A small contrastive image-text model, trained from scratch: adamw at rate 0.0021, trained on made-up road signs on poles.
Rows from block 9 of the image encoder, named by matrix and row number. Rows with one number belong to one channel. Each number is 128 + 32 x the weight over its row's rms, rounded and kept within 0 to 255. All counts start at 0. After the name is the row's rms in percent of the matrix's.
# sq0: squeeze pointwise conv (encoder.blocks.9.sq.0.weight, 40x160x1x1), inputs 0-159
# e10: expand pointwise conv (encoder.blocks.9.e1.0.weight, 80x40x1x1, transposed), outputs 0-79
# e30: expand 3x3 conv (encoder.blocks.9.e3.0.weight, 80x40x3x3, transposed), outputs 0-11, a 3x3 kernel for each
sq0.2 096 [ 78  69 115 194  84  96 192 115 151 149 161 146  64 150 136 156 110 119 111 124 123  85 169 109 160  80 141  99  56 156 129 123 162 137 156 125 116 144 169 167 173  96  71 161 121 129 158 104 133  60 108  64 213 168 213 217 179 109 132  93 106  77 177 138 113 129 168 130 139 111 206  79  97  90 164 161 170 125 166 198 143 110 145 138 116 132 109 167  89 109 131  92 123 128  91 146 136  80 122 123  95 147 118  97 132 131 156 144 120  93 144 148 101 152 100 137 101 149 135 117 113 147  92 110 132 160 128 103 133 105 146 118 134 113  98 138 105 130 169  79 131 140 118 138 119 134 136 159  82 154  76 115 101  95 147  86 106 133 105 112]
e10.2 101 [160 107 173 166 123 114 130  92 110 209 125 169 164 150 131 110 148 188  96 177 151 135 100 129 106 130 116 111 133  90 150 108 154 159 134  97 145 110  72 153 118 191 101 147 138 124 151  63 131 133 128 108 132 196 168 145 197 118 143 143  87 114 168 125 184 142 147 161  89 126  65 179 143 133 167 110 179 103  92 147]
e30.2 100 [118  56 161 115 122 146  73 111 123  99  62 120 114 117 144  59  71 119 144 148 175 122  85 150 116 127 122  79 134 141 116  96 108  84 145  73 103  47  77 195 190 141 145 162 139 164 111 139 114 129 160  91  98 133  70 107 152  84 115 134 120 129 135 143 148 186 184 134 124 144 133 132 119 112 136 138 160  92  98 139 119 154 112  92 113 129 132 114 106 143  68 123 148  63 134 157 164 147 128 123 117 137 123 126 145  58  84  82]
sq0.3 100 [ 97 147 103  71 170 152 111 169 151 185 109 123 168 172 129 145 104  84 149  88 170 149 164 169 115 187 122 155 214 102 159 122 138  59 173 134  99 174 106 149 117 110 193 129  79 113 131 149 116 204 156 152 152 119 164 116  91 165 164 130 142  48 121  75 180 104 177  78 158  66 155 149 180  82 183 150 107 162 100 143 133 175 157  90 106 112 168 116 156  95 144 147 159 112 164 103 107 129 130 114 160 108 157 119 139 108 127 106 129 162 150  58  81 121 111 102 154  61 158 155 166 127 141 129 117 116 128 120 101 133  91 118 105 131 143 137 151  73 148 149 111  79 148 107 157 144 128 162 150 162 121 113 132 117  78 125 156 102 126  80]
e10.3 104 [121  87 111 126 115 146 181 134 146 121  93 156 127 126 134 145 116 125 112 103 165 155 113 114 154 191 105 104 124 115 130  77 178 103 170 109 102  88 151 122 122 141 175 104 121 109 156 187 132 112 113  87 114 124  72 131  93  89 185 170 183  96  90  99 150  99  37 114 166 143 149 109 125  77 144 166 167 200 103  78]
e30.3 112 [108 175 148 128 169 115 101  69 119  96 140 165  68 103  81  76 116 156 144 109  62 197 111 128 150  99 167 104  87 103 128  81  75 135  99 106  98 115  87 114 130  79 131 147 136 148 174 123 194 162  77 160 152 134 132 129 125 126 143 112 131 121 178 103 115 128 144 137 107 127 148 132 107 143 118 112 111 113  87  79 106 105  82 127  67 105 121 112  96  88 154 119  87 155  82 120  94  96 139 112 138 120  97 112  94 138 112  90]
sq0.4 102 [117 163  97  78 121 119 140 131  69 135 148 147 126 130 134 195 124 154 137 142 155 148  76 138 176  92 131 121 158  94  95 147  82  98 124 130 137 143 152 130 186 114 139 164 155 184 115 182 161 151 167 156  83 107 109  67  97 116 142 169 141 124 176 111 128 142 115  89 112 112 132 153 177 132 110 159 104 127  62  69  45 174 169 117 142 117 100  99 206  98 165 115 127 172 119 145  83 169 106 180 136  68 123 119 128 109 142  96 116 142 146  89 100  93 194 125 101 108  86 139 155 108 109 170  70  99 122 144 135 175 112 168 114 153 118 180 156 118 167 125  69  58  72 132 174 112  87 148 177 138 170 157 105 157 156 172 141 135 137 114]
e10.4 096 [126 116 109 176  73 165 150 157 138 103 144 145 122 163 148  73 184 157 156  70 111  94 107  78 125 119 159 152 112 105 105  96 130  92  97 130 147 122 154 105 150 108 135  88 133 114 172 113 100  50 119  96 156 156 111 146 111  64 126  65 147 153  71  94  98  60  82  91 133 190 132 134  81  82  97 113 133 122 130 122]
e30.4 108 [ 89 139 127  71 177 120 136 117 113 139 150 118 124 132 118 138 119  96 129  77 112 138 135  92 166 138 142 107 136  91 145 141 122 110 121 138 124 161 139 113 128 133 123 152 118 167 158 104 186 179 171 160 171 179 196 146 110 219 152 112 128 112  86 159 132 131 113 142 143 179 152 160 125 148 119 104 143 171  44 126 166  47 106  79  87 155 138 130 115 147 155 132  59 190 119  43 137  94  92  92 125  69 105 133 107 118 173 121]
sq0.5 096 [ 96 136 163 187 141 184 146 133 103 118 109 112 159 137 142 126 137 122  85 110 169 161 121 145 114  85 113 170 148 212 158 135 116 118 141  92  97 129 123 212 113 161 144  99 104 114 157 119 135 121 133 150 168 170 135 151 187 129  90  91 142 135 104 132 181 122 136 125  70 137 185 117 150 130 207 152 112 155 227 144  68  45 101 113 108 106  89 105 163 171  87 161 164 140 146 155 177  96  91 147  95 116 104 181 141 149 102 129 117 104 164 147 101 101 120 145 110 108  93  88 118 146 113  98 165  99 169  77  95  74 104 138 136 139 109 126 175 111 111 129 146 109  72  47 120 121 166  88 141 170 180 130  90 126  85 133 111 124 165 136]
e10.5 095 [172  66 146 188 141 149 159 113 106 170 136 172 130  97 143 106 121 105 143  91 156 120 139 136 109 192 109 145 133 126  87 148 194 131 147 199 159  88 143 109  94 145 149 158 168 145  91  89 129 168 131 136 118 129 138 113 185 131  92 154 176 129 178  76 100 136 122  73 138 120 137 118 129 202 144  74 147 157 197 137]
e30.5 103 [118 127 183 119 152  89 128 114 106  65  96 106 127 112 123 107 137 175 190 164 189 153 130 202  69 114 148 105 134 117 153 103 118 148 144 110  94 110  56 116  87 126 147 123 106 127 119 175 125 109 159 131 112 109  71 116 147  65 110 143 152 183 180 116 134 156 175 169 136 108 134 142 122 124 162 103 130 130 100 122  87 143  86 117 126  83  71 104 107 111  97 114 127  86 113 204 124 154 144  80 113 149 134 105 121 162 140 126]
sq0.6 105 [145 186 166 116 119 133 165  92 125 119 173 146 116  88 125 116 131 139 167 142  76 161 113 103 143  56 169 105 115  26  87 101 157 141  94 152 114 121 161  67 182 158  92 129 158 118 125 168 144   9 159 112 120 154  84 141  86  97 140 103  70 174 165 192  91 136 121 154 131 151 109 138 101 237  69 119 121 123 100 132  92 124 150  78 142 112 141 130 150 154 120 182 150 164 114 154 115 148 133 171 129 122  80 117 135  55  92 136 131 100 123  96 131  58 126 158 137 111 104 131 141 108 117  92 181 128 152 134 135 145 144 122 171 143 133 162 143 112 117 139 144 112  96 110  97 124 143 113 164  84 152 109  99 106 120  84 102 112 174 123]
e10.6 112 [ 76 159 112 157 118 151 133 159  77 137 184 100 127  99 169 101 213 158 146 121  89 140 137 128  92 124 135 162 190  70 117 160  75 132  81 113 117 168 113  95 141  92  93 123  90 144 158 131 125 145 173 200 110 176  98 168 144  77 149 137 103 170 147 119 143  94 166 125 145 120 124  73  72 123 140 101 133 123 113  89]
e30.6 099 [144 124  82 140 171 151 174 131 113 135 103 106 148 184 163 121 120 145 139 136  95  95 117  90 123 107 114 118 121  33 168 188 139 135 133 121 146 133 169  81 154 154 131 137 135 183  68 132 158 132 182 132 156 171 160 143 108 178 129 119  91 127 136  50  52 102  46  28  97 133  90 160 118 154 119 120 156 150 106 143 113 133 211 137 197 188 133 182 166 121 119 131 100 174 125  64 139 119 104 157  74  65 164 191 142 162 161 138]
sq0.7 099 [ 73 159  67 103 105 128 110 123 146 121 122  83  98 108 201 178 163 103 104 158 145 126  44 133 157  86  89 133 125  72 114 109  78 170 121 123 132 135 180  73 132  95 157 190 134 181  81 172 134 197 191 179  88 110 142  84  76 147 108 106 132  92 127 101 145 166  71 115 110 103 119 152 139 136 118 152 121 191 109  87 149 112 113 129  68 154 151 137 166 129  83 146 111  83  97 103  71  88 109 115 136  69 135 113 124  74 116 109 115 145 101 139 145  78  98  78 130 133  97 165 139  62 160 128 102  97 136 137 162 116  77 140 136 158 152 132 134 129 108 142 167  93 123  76 111 145 112 119 112 104 138 159 157 133  82 125 117 152 201 133]
e10.7 093 [158 182 103 153 142 138 178 163 187 127 107 180  82 112 136 104 143 150 153 100 110 120 104 129 134 130 164 156  65 100 123 137 112 153 170 188 170 106 113 102 148 112 154 156 151 115 150 157  67 101 126 174 155 126 163 132 120 119 182  97 127  91 111  87 157  87 101 122 223 187 138 110 128  88 116 117  81 125  90  85]
e30.7 100 [107 116 142  82 148 101 172 150 117 110  81  85 120  84 103 145 161 112  88  85 114 110 151 105 128 183 123 101  79  79 114  64  76  99  98 109 126 139 170  98 119 146 133 148 136 145 128 135 147 134 184  97 167 211 103 109  54 152 135 104 156 144 149 143 167 167 147 159 125 169 131 139 137 129 131 118 125 154 119 153 151 106 160 124 107 191  77 128 121  92 141 133  57 173  78 114 127 113 125  88  73  99 115 130  69  84 133 119]
sq0.8 091 [163 152 150 108 137  91 139 164 196 111 101 162 146 127 102 120 113 149 170 195 156 155 204 123 120 111 127 110 140 120 142  82 180 186  73 231 136 132  76 109 118 120  98 103  97 129 117 181 161 120 141 100 174  96 181 196 121 106 156 115 149 147 143 129 129 137 211  96 220 115 137 232 120 123  90 172 115  54 111 196 154 133 128 133  50 167 124 128  91 139 140 119 137 104 114 125 103  97 143 108 127 143 101  97 121 139 141 142 119  93 132 166 120 151  91 107 110 134 139 119 132 119 151 108 131 114  95  86 141 117 129 105 133 100 162 124 108 118 133  84 113 151 152 139  95 122 169 158 134 139  95  93 180 133  93  81 154 166  97 113]
e10.8 119 [119 131 154  91 129 148 160 122 136 166 166  83 148 160 160 186 128 105 126 189 140 129 122 135 161 116  79 133 164 134 137 185 140 106 119  68 173 174 108  66 196 125 168  93 106 109 104 111 127 143 131 104 136 107 141 128 118  95 181 131  80 116 102 134 206 149  61 177 132 130 159 112  83 122 129 182 144  73 114 161]
e30.8 091 [ 75  79 112  85  53 120  96  86 156 133 125 124 106 127  99  55  64 144 125  92 146 126  71 124 136 103 130  97 105  70 115 129  70 134  94  72 130  74 117 185 141 123 143 166 187 118 138 116 165 101 122 116 104 148 139 164 141 109 154  96 124  98  99 159 123 170 117 104 115 169 171 113 109  98  67 126 126 128 111 143  90 145 130 122 102 159 150 177 149 134 122 141 130 118 173 165 166 156 156 142 142 105 152 150 154 102  53  51]
sq0.9 100 [ 96  96 128 237  70 147 104 125 115 128 110  85  96 185  70 185 153 169  91 115 109 116 144 155 198 108  71 146 100 136 112 201 153 123 143 115 103  82  90 181  84 143 119  93 118 129  98 110 202 142 113 106 255 205 121 146 187  89 123 118 133 149  73 151 120 108 152  56  85 136 167 107 124 103 173 187  92 153 214 140 118 102 123 138 115 162 129 153 152 116 105 123 122 124 113 121 107 102 124 133  94 141 108 152 139 112 160 124 142 112 111 124 131 112  71 109 120 143 152 127  99 106 117  83 128 121 128 130 113 130  74 102 140 132 123 128 122 154 145 152 135 153 137 132  84 125 132 101 127 102  73 146 135 109 135 107 133 157 112 111]
e10.9 116 [163 128 164 139 158 160 106 166 163 154 136 149 100 104  95 158  80 142 180 151 132 100 136  97 147 145  73 175 176 114 119 145 177 134  96 100 195 150 125 124 101 209 124  93 173 117 152 113 115 188 116 147 163 126 158  97 179 169  66 174 132 129 151 130 121 154 151  97  91 165 123 200 185 133 119 115 119 115 123 146]
e30.9 102 [ 94  70 150 117 141 126  60 113 136  81  61 112 157 182 147  85 107 132 191 153 206 112 128 174  94 124 101 128 128 137 130 125 120 103 146 106 100  77  67 179 144 128 136 171 135 128  98 138 104 133 150 120 104 107  70 129 162  65 130 165 113 146 153 172 157 177 218 175 164 125 153 129 124 127 151 123 149 134  87 141 112 163 104  94 139 124 135 105 137 120  82 134 154  67  92 165 146 179 138  98 120 145 147 171 160  74 117  98]
sq0.10 095 [119 101 132 100 173 130  96 108 155 172 128 116 127 215  95  79 135 138 121  75 113 112 187 184  75 240 146 135 162 132 223 117 114 106 156 101 119 134 142 217 114 111 178 118 142  82 146  71  76 153 104 137 113  97 117  90 193 150 111 129 134 141 102  68 118 131 102 141  76 151 120  76 108 135 177  95 140  33  87 105 173  96 102 132 130 141  92 147 165 132  82 126 170 153 124 144 139 110 112  99 122 117 104 114 120 118 114 116 132  98 142  93 106 123 103 176  82  99 117 167 104 127  69  94 167 103 129 132 165 132 102 109 131 112 159 161 147 126 132 128 103 102 125  76  97 135 158  97 141 106 148 123 128 122 121  80 118 179 130 105]
e10.10 124 [ 97 136 170 156  96  98  94  88 100 120 105 153 122 147  84 153  85 138  93 113 168 165 174 161 142 145 161 103 108 167 102 104 146 146 116 128  92  80 165 178  85 131 158 124  78 142  98 142 197 104 136 112 112 130  93 162 110 102  99 167 184 158 165 139 125  92  90  89 103  78  88 142 151 135 185 135 188 197 131 142]
e30.10 095 [192 157 133 167 102 133 105  90 151  97 152 174  95 115  60 118 152 166 141 118 111 125  86 140 121 109 180 139 135  95 112 112  53 189 131  87 124 138 144  71 119 130 131 105 139 149 152 117 167 191  74 159 160  92 125 136  94 166 145 136 149 145 158 144 134 171 123 157 141 160 152 172  84 125  86  91  98  76 146 140  88 153  91 112 118  81 115  82  84 106 128 126 149 163 177 151 116 181 210 147 170 124  85 105  78 134 105 103]
sq0.11 096 [168 137 146 129 144 135 136 106 165  96 112 138  98 198 141 158  70 163  81 113 131 130 130 198 210 160 136 180  95  96 119 138 119 122  73 194 185  98  76 104 113 134  74 149 156 185  86 124 195 161  95  83 120 118 111  99 135  71 132 188 109 117 122  61  87 114 131  82 194 115  79 183  88 150  79 165 122  99 103  91  86 123 135 109 140 173 126 103 176 115 128 154 136 164  81 114  89 156 131 115 119 131 130 112 112 174 161 109 195 101  83 100  66 142 112 146 150 112 109 121 115  93 115 127 155 153 149 173 129 164  94 118 158 144 134 159  75 151 118 148 136 170 137 157 100 142 133 116 144  96 155 172 122 161 122 130 104 145  91 114]
e10.11 102 [107  92 108 120 130 130  98 115  75 128 112 155 143 143  85 136 117 129 178 144 170 173 102 152 134 166 131 225 108 100  98 156 110 123 147  90 204 147 160 152 139 176 133  85 184 105 165  87 179  99 137 135 105 109 133  80 128  52  90 140 101 115  95  83 100 140  84  94 130 145 119 150 141 144 112 186  76 139 130 120]
e30.11 089 [133  92 101 141  92 158 108  81 178 152 134 157 126 202 169  49 100 145 128 132 188 107 171  89 139 145 133 103 110  77 131 147  88 178 160 126 108 169 169 145 106 101 111 141 174 114 124 102 183 169  22 117 100 124 198 145 172 125 160  86 124 121 128 164 167 180 120 197 153 156 196 157  95  98  85 105 167 156 140 160  89 127 132 111  95 145 155 138 147 124 190 141 119 116 133 114 131 126 168 125 121 111 145 180 165 111  80  75]
sq0.12 103 [162 156 134  25 146 134 118 148 117 112 117 149 170 119 143  69 137  71 104 118 112 140 101 147  87 148 142 131 133  62 109  67  98 125 141 101 133 119 132  75 144  97  80 110 129 107 151 112  84 125  90 139  84 126  41  93 104 100 129 140  96 181 123  95  77 123 130 162 131 109  72 115 126 154 104  98 116  89  20 116 130 150 169  67 159 151 101 113 159 125 129 146  98 189 118 117  65 177 125 113 129  75  91 108  93  81 127 121 160 168  66  72 129  86 115 139 167  93 126 115 146 137 169 123 153 117 114 141 135 126 167 150 136 118 100 129 119  93 115 166  74  74 130 127 163 114  88 134 161 121 181 107  68 175 112 124  98 141 148 125]
e10.12 084 [ 88 201 127 165 112 119  92  89 111 142 106 134 122 132 107  81 142  45 120  85 141 111 126  94  94  90 125 144 104  88  87  95 116 103 149  85 144 124 121 138 140 120 109 127 131 146 100 120 175  87 166 195  96 161 141 157 104  83 158  55 124 188  97 155 182 123 147  95 121 148 101  70 157 114 114 173 160 141  88  94]
e30.12 091 [110 141 108 156 148 118 166 115 169 185 188 112 153 202 106 158 127  72 129 147 113 150 152 105 131 120  97 129 132  57 153 187  98 115 110  88 122 108 150  88 130 155 153 118 150 115 149 133 216 172 130 163 129 106 164 158  85 144 135  90 106  93  62  77 103  89  47 124 113 141 111 193 117 158 144  99 152 159  99  98 138 117 122 128 144 160 159 149 171 204 126 123  82 110 102  73  87  80 118 124 172  73 183 212  99 152 163 122]
sq0.13 101 [ 83 154 106 111 104 142 128 205  86 116 119 134 137 149  63 169 113 114  99  75 234 164 129 146 164  78  64 187 199 151 135 175  82  41 142  96 123 156  81 143 148 173 165 126  83 123 133 163 144 127 123 130 129 135 108  86  80 159 160 161 116  88 166 113 195 131 155 116 156  58 133 160 200 114 172 151 118 176 104 127 131 121 139 130  79  84 164 130 116 104 145 197 156 129 171  99 104 130  86 146 155 124 148 143 161  90 145 122 171 151 139 100 112 129 103  79 124 124 138 133 131 139 138 149  91 133  99 125 113 111  98 124 147 116 135 177 161 147 145 149 161  85 153 102 159  80 109 120 173 125 170 106 133 155  94 118 126  93 139 126]
e10.13 097 [136  89 128 128 110 194 130 189 174  79 147 129 146 118 115 153 112 116 134  89 140  94 100  97 178 205 111 135 145 135 118 144 167  87  93 142 156  88 141 137 151 105 188  85 141  83 188 118 131 124 125 101 168  79 123 181 123  83 184 174 111 134 109 124  89 124 104 140 107 142 146 105 134  89 114  93 159 141 135  38]
e30.13 102 [125 167 134 143 160 123  96 112 159 121 173 164 110 133 120 128 145 154 154 118  95 184 144 177 115 118 172 122 113 121 138 134 153 149 150 163 135 147 109 111  93  95 156 147 121 135 141 103 163 107 114 189 150 115 128 142 129 123 107 103 149 168 169 138 126 115 139 151 153 118 146 172  97 116 121  72  94 139  79 127 126  77  88 142  63 150  90 135 120  84 166 127  97 145  82 121 105  87 124  82 124 121  84  67 122 154 137 131]
sq0.14 102 [139 100  81 123  97  87 140 224  97 145 116 178 150 128  93 125  68 122  95  86 179  89 117 158 170 109  93 175 151 166 143 148  89  72  93 126 167 135  87 102 133  79  95 128 130 135 114 104 168 141  92  69 126  96 161 134  93 115 217 158 108  51 115  75 155 124 196 122 195  56 154 167 169  57 151 185 145 111  96 167 125 134 133 165  99 104 133 131 117  65 147 150 164 103 119 105 149  92 147  91 184 167 141 118 107 149 125 160 154 114 131 110  93 160  99  92 158 157 169 118 120 142  96 150 101 148 131  89 112 121 117 104 135 135 134 111 113 116 147  88 147 101 154 128 125 134 132  94 129 144 127  68 144  94 124 123 139 102  76 138]
e10.14 111 [112 136  89 128 159 202 137 137 107 114 101 143 183 160 121 184 154 128 157 138 173 141  72  99 185 139  88 150  90 135 170 117 155 112  95 109 158 177 145  75 133  98 128 129 151 148 138  85 107 142 113  92 153 120  91 105 151  55 170 155  86 105  67 171 139 179  72 123 125 161 103 108 102 102 125 172 149 125 166  93]
e30.14 104 [113 125 156 111 127 163 107 107 160 152 129 171  82 134 138  79  50 116 113  75 129 164 150 116 141 130 136  53  90  55  93 122  69 128  79  75 114 119 138 179 166 127  92 123 149 114 145  81 154  79 102 136  95 125 165 128 159  87 147 133 125  95 141 156 153 141 126 141 126 153 156 124  98  91  76 112 112  78  83 109  75 101 133 118  31 152 113 165 123  88 142 133 107 119 140 104 169 122  78 155 195 132 110 119 124  93  79  31]
sq0.15 108 [173 159 136  87 152 153 147 124 132 102 108  74 137  74 164 101 148  65 147 141 121 175  78 125  68 103 106 144 139 140 171  42 107 159 100  80  97 111 167 107 152 137 126 130 145 107 122 163  57 127 129 143  68  76  85  82 113 128  81  73 109 132 117 135 155 140  15 159  92  94 108 124 156 153 103  54 138 132 152  83 100  60 107  84 108  97 109 135 133 167 149 161 151  98 169 141 159 107 106 182 174 139 149 206 137 121 125  83 120 122 141 142 118  70 148 123  96 135 135 104 141 140 131 151 147 131 179 106 102 129 100 144 143 102 155  86 163 103 123 113 147  90  99 154 175  82 135 112 115 152 160 113 105 118 121 104  81 152 159 110]
e10.15 081 [144 143 118 109  50  82 155  88  63 125  98 178 110 123 132 132 185 124  95 131  91 141 108 174 118 189 192 113 117 117 105 166 146 136 127 149 128  74 151  93 114 118 135 151 116 170 145 109  74 110 139 177  95 105 128 145 133 149 117 141 195 176 181 136 101  72  94 117 186 132 145  67  94 127  98  89 115 132 107 145]
e30.15 099 [146 137 130 177 123  77 241 166 100 118 131 105 116 176 119 195 185 127  82 105 117  63 131 114  75 128 127 118 117  45 126 126  84 124 158 127 164 155 146  83 135 148  89  59 112 110 125 140 121  91 120 125 130 151 169 153 109 207 103 107 138 137  81 123 171 146  96 121 147 177 138 139 117 131 147  68 112 149 127 123 143 119 125 166 184 189 146 204 165 155 185 152  58 163 104  76 152 107 124  86 123 101 118 128  79 150 172 121]
sq0.16 099 [182 100 155 112 142 106 123 148 173 114 136 179 127 191 102 143  58 126 138 156 117 160 167 190 163 154 149 131  99 110 146 129 140 127  68 222 216 147  95 148 119  58  55 124 118 155  94 114 125 185  92 110 129  98 180 175 148  98 163 163 114 102 146  97  58 110 192  73 207  96 135 172  65 127 134 145  90  29 131 166  90 108 122 137 117 154 139 126 127 124  84  77 131 146 121 173 115 111 155  72 122 122 136 132  98 147 121 143 162 123 116 113  77 127  95 135 120 146  83 132 138 104 132 114 151 122  98 102 136 138 144 116  96  88 110 155 105 121 129 116 118 132 113  90  88 137 132 146 132 116 100 143 133 141  85  99 106 160 120  91]
e10.16 104 [ 95 159 133 165  91 159 123 111 101 142 103 127 164 129 120 168 139 162 172 130 164 209 104 166 114 162 105 126  83 101 126 147 131  91 113  41 181 141 159 123 172 142 112 122  91  88 138 143 169 162 138 140 140 142  85 144 131  65 124 114 139 103  98  79 188 162 105 121 100 140  91 156 138  80 161 193  91 116  93 169]
e30.16 093 [139  98 112  99  63 168  65  66 211 142 140 133  88 143 144  45  55 118 129 104 181 131 146  95 147 137 161 121 162  95 117 122  62 126  95  63  69  70 110 164 155 128 137 140 174 131 167 131 190 166  63 125 108 115 169 132 143 131 167 124  67  67 144 152 143 171 118 156 154 215 243 144  93 142 140 115 144 134 142 163 100 150 156 120  68 127 165 135  98 149 149 141 120 139 176 168 117 135 156 129 179 120 102 120 140  89  25  46]
sq0.17 097 [130  97  94 119 204 129 127 121 154 141 106 116 205 139 194 146 125 106 106 124 106 129 146 165 151 195 153 163 131 120 110 133  81 136  98 110  98 137 135 117  80 133 132 125 168 173 107 134 155 225 147 199 126 110 188 121 176 148 124 154 215 170  49  97 177 123 114 142 123 146 119  98 116 134 113 192 161 134 124 102 171  95 155 102 144 156 106 107 109 153  83  78 121 153 109 142  76 140 131 145  87  99 111 124 146 120  85 161 109 108 118  87 126  57 124 153 119 102 145 148 122 177 139  81 140  90 152 128 145 155  74  86 133 135 142 109 183 129 105 120  72  62 109  84  86 148 123 142 114 134 105 173  74 102 112  91 111 140 169  96]
e10.17 110 [157 162 115 119 126 104 175 113 144 125  96 177 148 199 157 136 101 130 127 130 144 174 192 138  84 121 192 125  85 192 115  99 139 125 216 134 142 118 191 136  86 118 107 146 152  90  59 108 149 124 131 141 130  97 140  87 147 145 148 105 119 172  78 149 122  92 128  88 189 170 120 102 144 125 147 170 100 141 102  97]
e30.17 097 [140 126 206  86 137 111 136  84 131  91 100 125 122 124  76  71 113  90 109  91 143  79 142  35 136 126 150 122 132 114 108 122  74 150 152  82  81 161 172  73 136 125  60 127 125  97 112 121 154 196  93 123 118 160 154  78 123 152 174 108 118  51 112  97 170 182  92 191 101 137 105 107 127 158 154 105 139 156 145  83 122 142 148 131 114 127 154 108 145 164 150 134 107 167 106 102 132 103 139 118 126 116 122 146  77 124 124  83]
sq0.18 103 [144 156 137  95 127  98  99 133 156 131 139 160 139 100 182 131 180 161 195 218  97 149  83 110 135 139 140  85  70  62  37 151 129 145  67 123  86 117 132  44 164 104 131 131 165 194  99 184 130 138 156 142 101  70 166 119 142 150 150 113 159 183 123 107  90 159 161 117 131 153  93 162 100 172  33 141 128 114  78 112 144 113 126 139 106 130  83 155 152 149 136  86  78 129  70 126  52 115 168 192 104 116  99  92  95 126 120 167 131 106 158 120 134 113 149 112  87 132 145 142 129 103 135 116 126 101 155 107  99 112 136 128 150 169  86 100 129  91 156  90 129 110 107 133  70 133 108 134 108  89 145 165 116 131 117 129 136 163 143 127]
e10.18 094 [ 93 190  95 128  76 125 113  87 130  98 176 166 120 166 179  80 171 149 139 118 102  68 153 150 109  49 161 118 125 109 116 137  78  90 174 113  99 144 102  81  92 141  73 139 119 152  86 153 110 136 123 140  97  88  96  90 122 142 119 156 109  86 110 102 120  97  83 129 151 141 117  60  62 103 141 131 135 119  82 120]
e30.18 102 [138 113 111 137 125 145 155 140 129 159 120 113 154 134 120 110 122  76 128 122 136 111 126  78 147 115  75  93 115  38  85 138  77 108 105  51 139 126 147  75 124 155  83 134 112 141  74 149 136 162 171 115 151 166 171 155  95 162 162  48 116  96  68 157 116 128  76  92  74 131  88 115 127 145 133 106 153 178  90  69  88 123 179 115 122 153 152 138 181 147 121 134  94 163 174  95 191 139 109  81 101  66 117 159 101  82 118  90]
sq0.19 100 [ 84 161 111 128  89 156 143 129 118 107 127 116 138  96 100  73 123 155 119 166 141 147 139 103 104 107  79 108 130 170 112 101 179 175  86 147 147 124 122  56  95 143 108 101 100 124 137  76 172  98 133 109 153 112 113 130 110 141 148 115 128 148 113 140 134 139 154 137 146 169 122 184 139 145  92 143 166  94 176 146 110 102 100  48 135  98 176  70 123 172  80  76 155 111 136  87 148  88  53 129  79 126 118 172 143 172 132 137 162 133 111 133 154 114  89 137 164 115  60  91 160  86 172 146 168  84 180  94  62  97 167 105 105 142 112 104 104  89  61 170 178 154 139 114 135  84 180 180 156 177 122 121 150 181  96 191 125 110 117  92]
e10.19 091 [ 99 157  94  60 195  90  96 139  81  96 147  74  99 114 137 123 151 123  86 171 124 150 155 149 141 104 119  92 118  82  82 210 104 126 140 163 167 184 168 104 188 130 137 152  90 155  85  94  90 119  93 124 152  72 111  91 122 129 133 161 156  82 148 106 172 155  99 170  86 128 141 150 125 126 119 133 114 134 130 163]
e30.19 103 [146 111 166 163 100  64 155 136 127  92 111 113 118 104 133 137 120 139 131 131 170 114 120 175  79 107 109  95 106  80 104 134  93 114 115  86  85  81  93 131 107 129 164 143 116  96 124 160 138 116 144 163 125 121 142 163 186  95 140 120 144  99 115 107 103 133 135  69 156 107 141 106  92  61  83  70 111 115  81 123 133 124 107 105 142 136  92 159 158 153  98 155 152  58 129 144 125 124 142 112 105  72 156 169 129 154 163 151]
sq0.20 105 [ 88 178  73 118 122 190 102 117 173 118  98 106 131  87 102 136 141 137 105 113 117 164  97 111 138 106 109 154  92  93 106 131 159  66 125 113  72 114 102 141 107 161 135 110 102 113 101 184  36 143 106 131 127 125 171 129 106 117  91  89 101  92 122 137 171 167 140 114 140 101  95  93 174 126  92 133 112 188 133 147  86 110 146 120  76  99 101 134 115 128 134 142 164  84 141 113 127  77  57 139 135 125 159  85 186 134 128  71 139  94 118  83 114 129 112 105 116  86  85 207 137 102 108 142 120 118 115  69 117  77  74 103 127 125 122 158 194  88  62 133  69 117 107  69 124 131 134 113 171 119 151 120  44  97  96  77 116 152 144  82]
e10.20 093 [126 106 190 152 163 136 197 182 179  80 172 155  68 146 140  51 141 156 156 128 131 101 123 159  83 149 102 151  93 177 111 138 133  92 135  93 119  86  89 104 167 172 137 110 117 127 117 150 130 115 161 138 157 151  74 110 152 104 168 163 157 139 128 127 123  82 144 151 164 150 206 116  77 130  91  99 104 119 144 105]
e30.20 108 [122 140 152 112 178 141 154 162 126 126 129 130 134 102 166 170 178 143 134  79 121 120 124 130 110 135 111 132 135 147 117 155 179 122 181 173  76 102  86 108  90 131 145 155 129 160  87 137 145  82 137  87 141 127  93 110 115 135 151 171 193 240 216  70  69  94  95 155 116 112 156 147 151 139 128 101 121 170 101 133 162  74 172 169 129 165  93 123 151  84 136 163 140 181 127 160 146 148 160  89  75  94  77  88 142 147 153 132]
sq0.21 095 [104  94 106 119 144 100 171 137 123 153 143 158 195 136 117 154  58 154 110 132 113 113  90 154 201 162  94 125  95 173 125 210  89 110 101 129 141 153 126 112 132  54  87 180 172 181 161  87 174 115  36  84 104 112  99 113 193 184 166 219 180 178 132 146 161  81 160 168 129 171 119 155 130  94 106 197 221  74  85  99 124 110 114 153 124 172 121 123 135 130 111 130 159 135 127  91 152  98  90 143 148 132 111 102 106 139 107 157 132 138 120 119  98 132  82 118 134 132 134 129 117 105 142  91 130 106 132 139 136 111 106 112 171 125 169 150 124 149  77 127  91 114 113 115 131  90 158  87 182 114 126 118  99 108 133 131 137 153 123 125]
e10.21 113 [111 103 133 127 121 151 102 150  92 130 133 109 181 134  82 134 119 182 163 103 195  99 189 114 127 145 141 176 138 147 164 110 157 205 155  77 153 146 180 120 116 126 123 185  93 131 150  77 110 111  80  91 205 103  87 110 171 148 119  93 154 154  98 206 125 137 125 124  99 170  88  98 159 130 119 133 110 141 130 108]
e30.21 091 [ 95  80 143  29  80 167 103 105 165 141 123 151 111 127 159  82  87 100 137 135 134 130 162  73 158 125 109 104 102 108  97 126 120 114 119 131 146 162 181  90 130 124  93  97 111 104 137  99 108 162  80 112 131 113 160  81 141 132 152 115 133 142 155 172 174 166 129 165 122 185 138 127  70 104  50  96 126  95 121  96  64 132 168 118 117 136 137 143 126 129 142 108 144 178 134  51 170 148 107 104  93 103  53 100 103  76  85  75]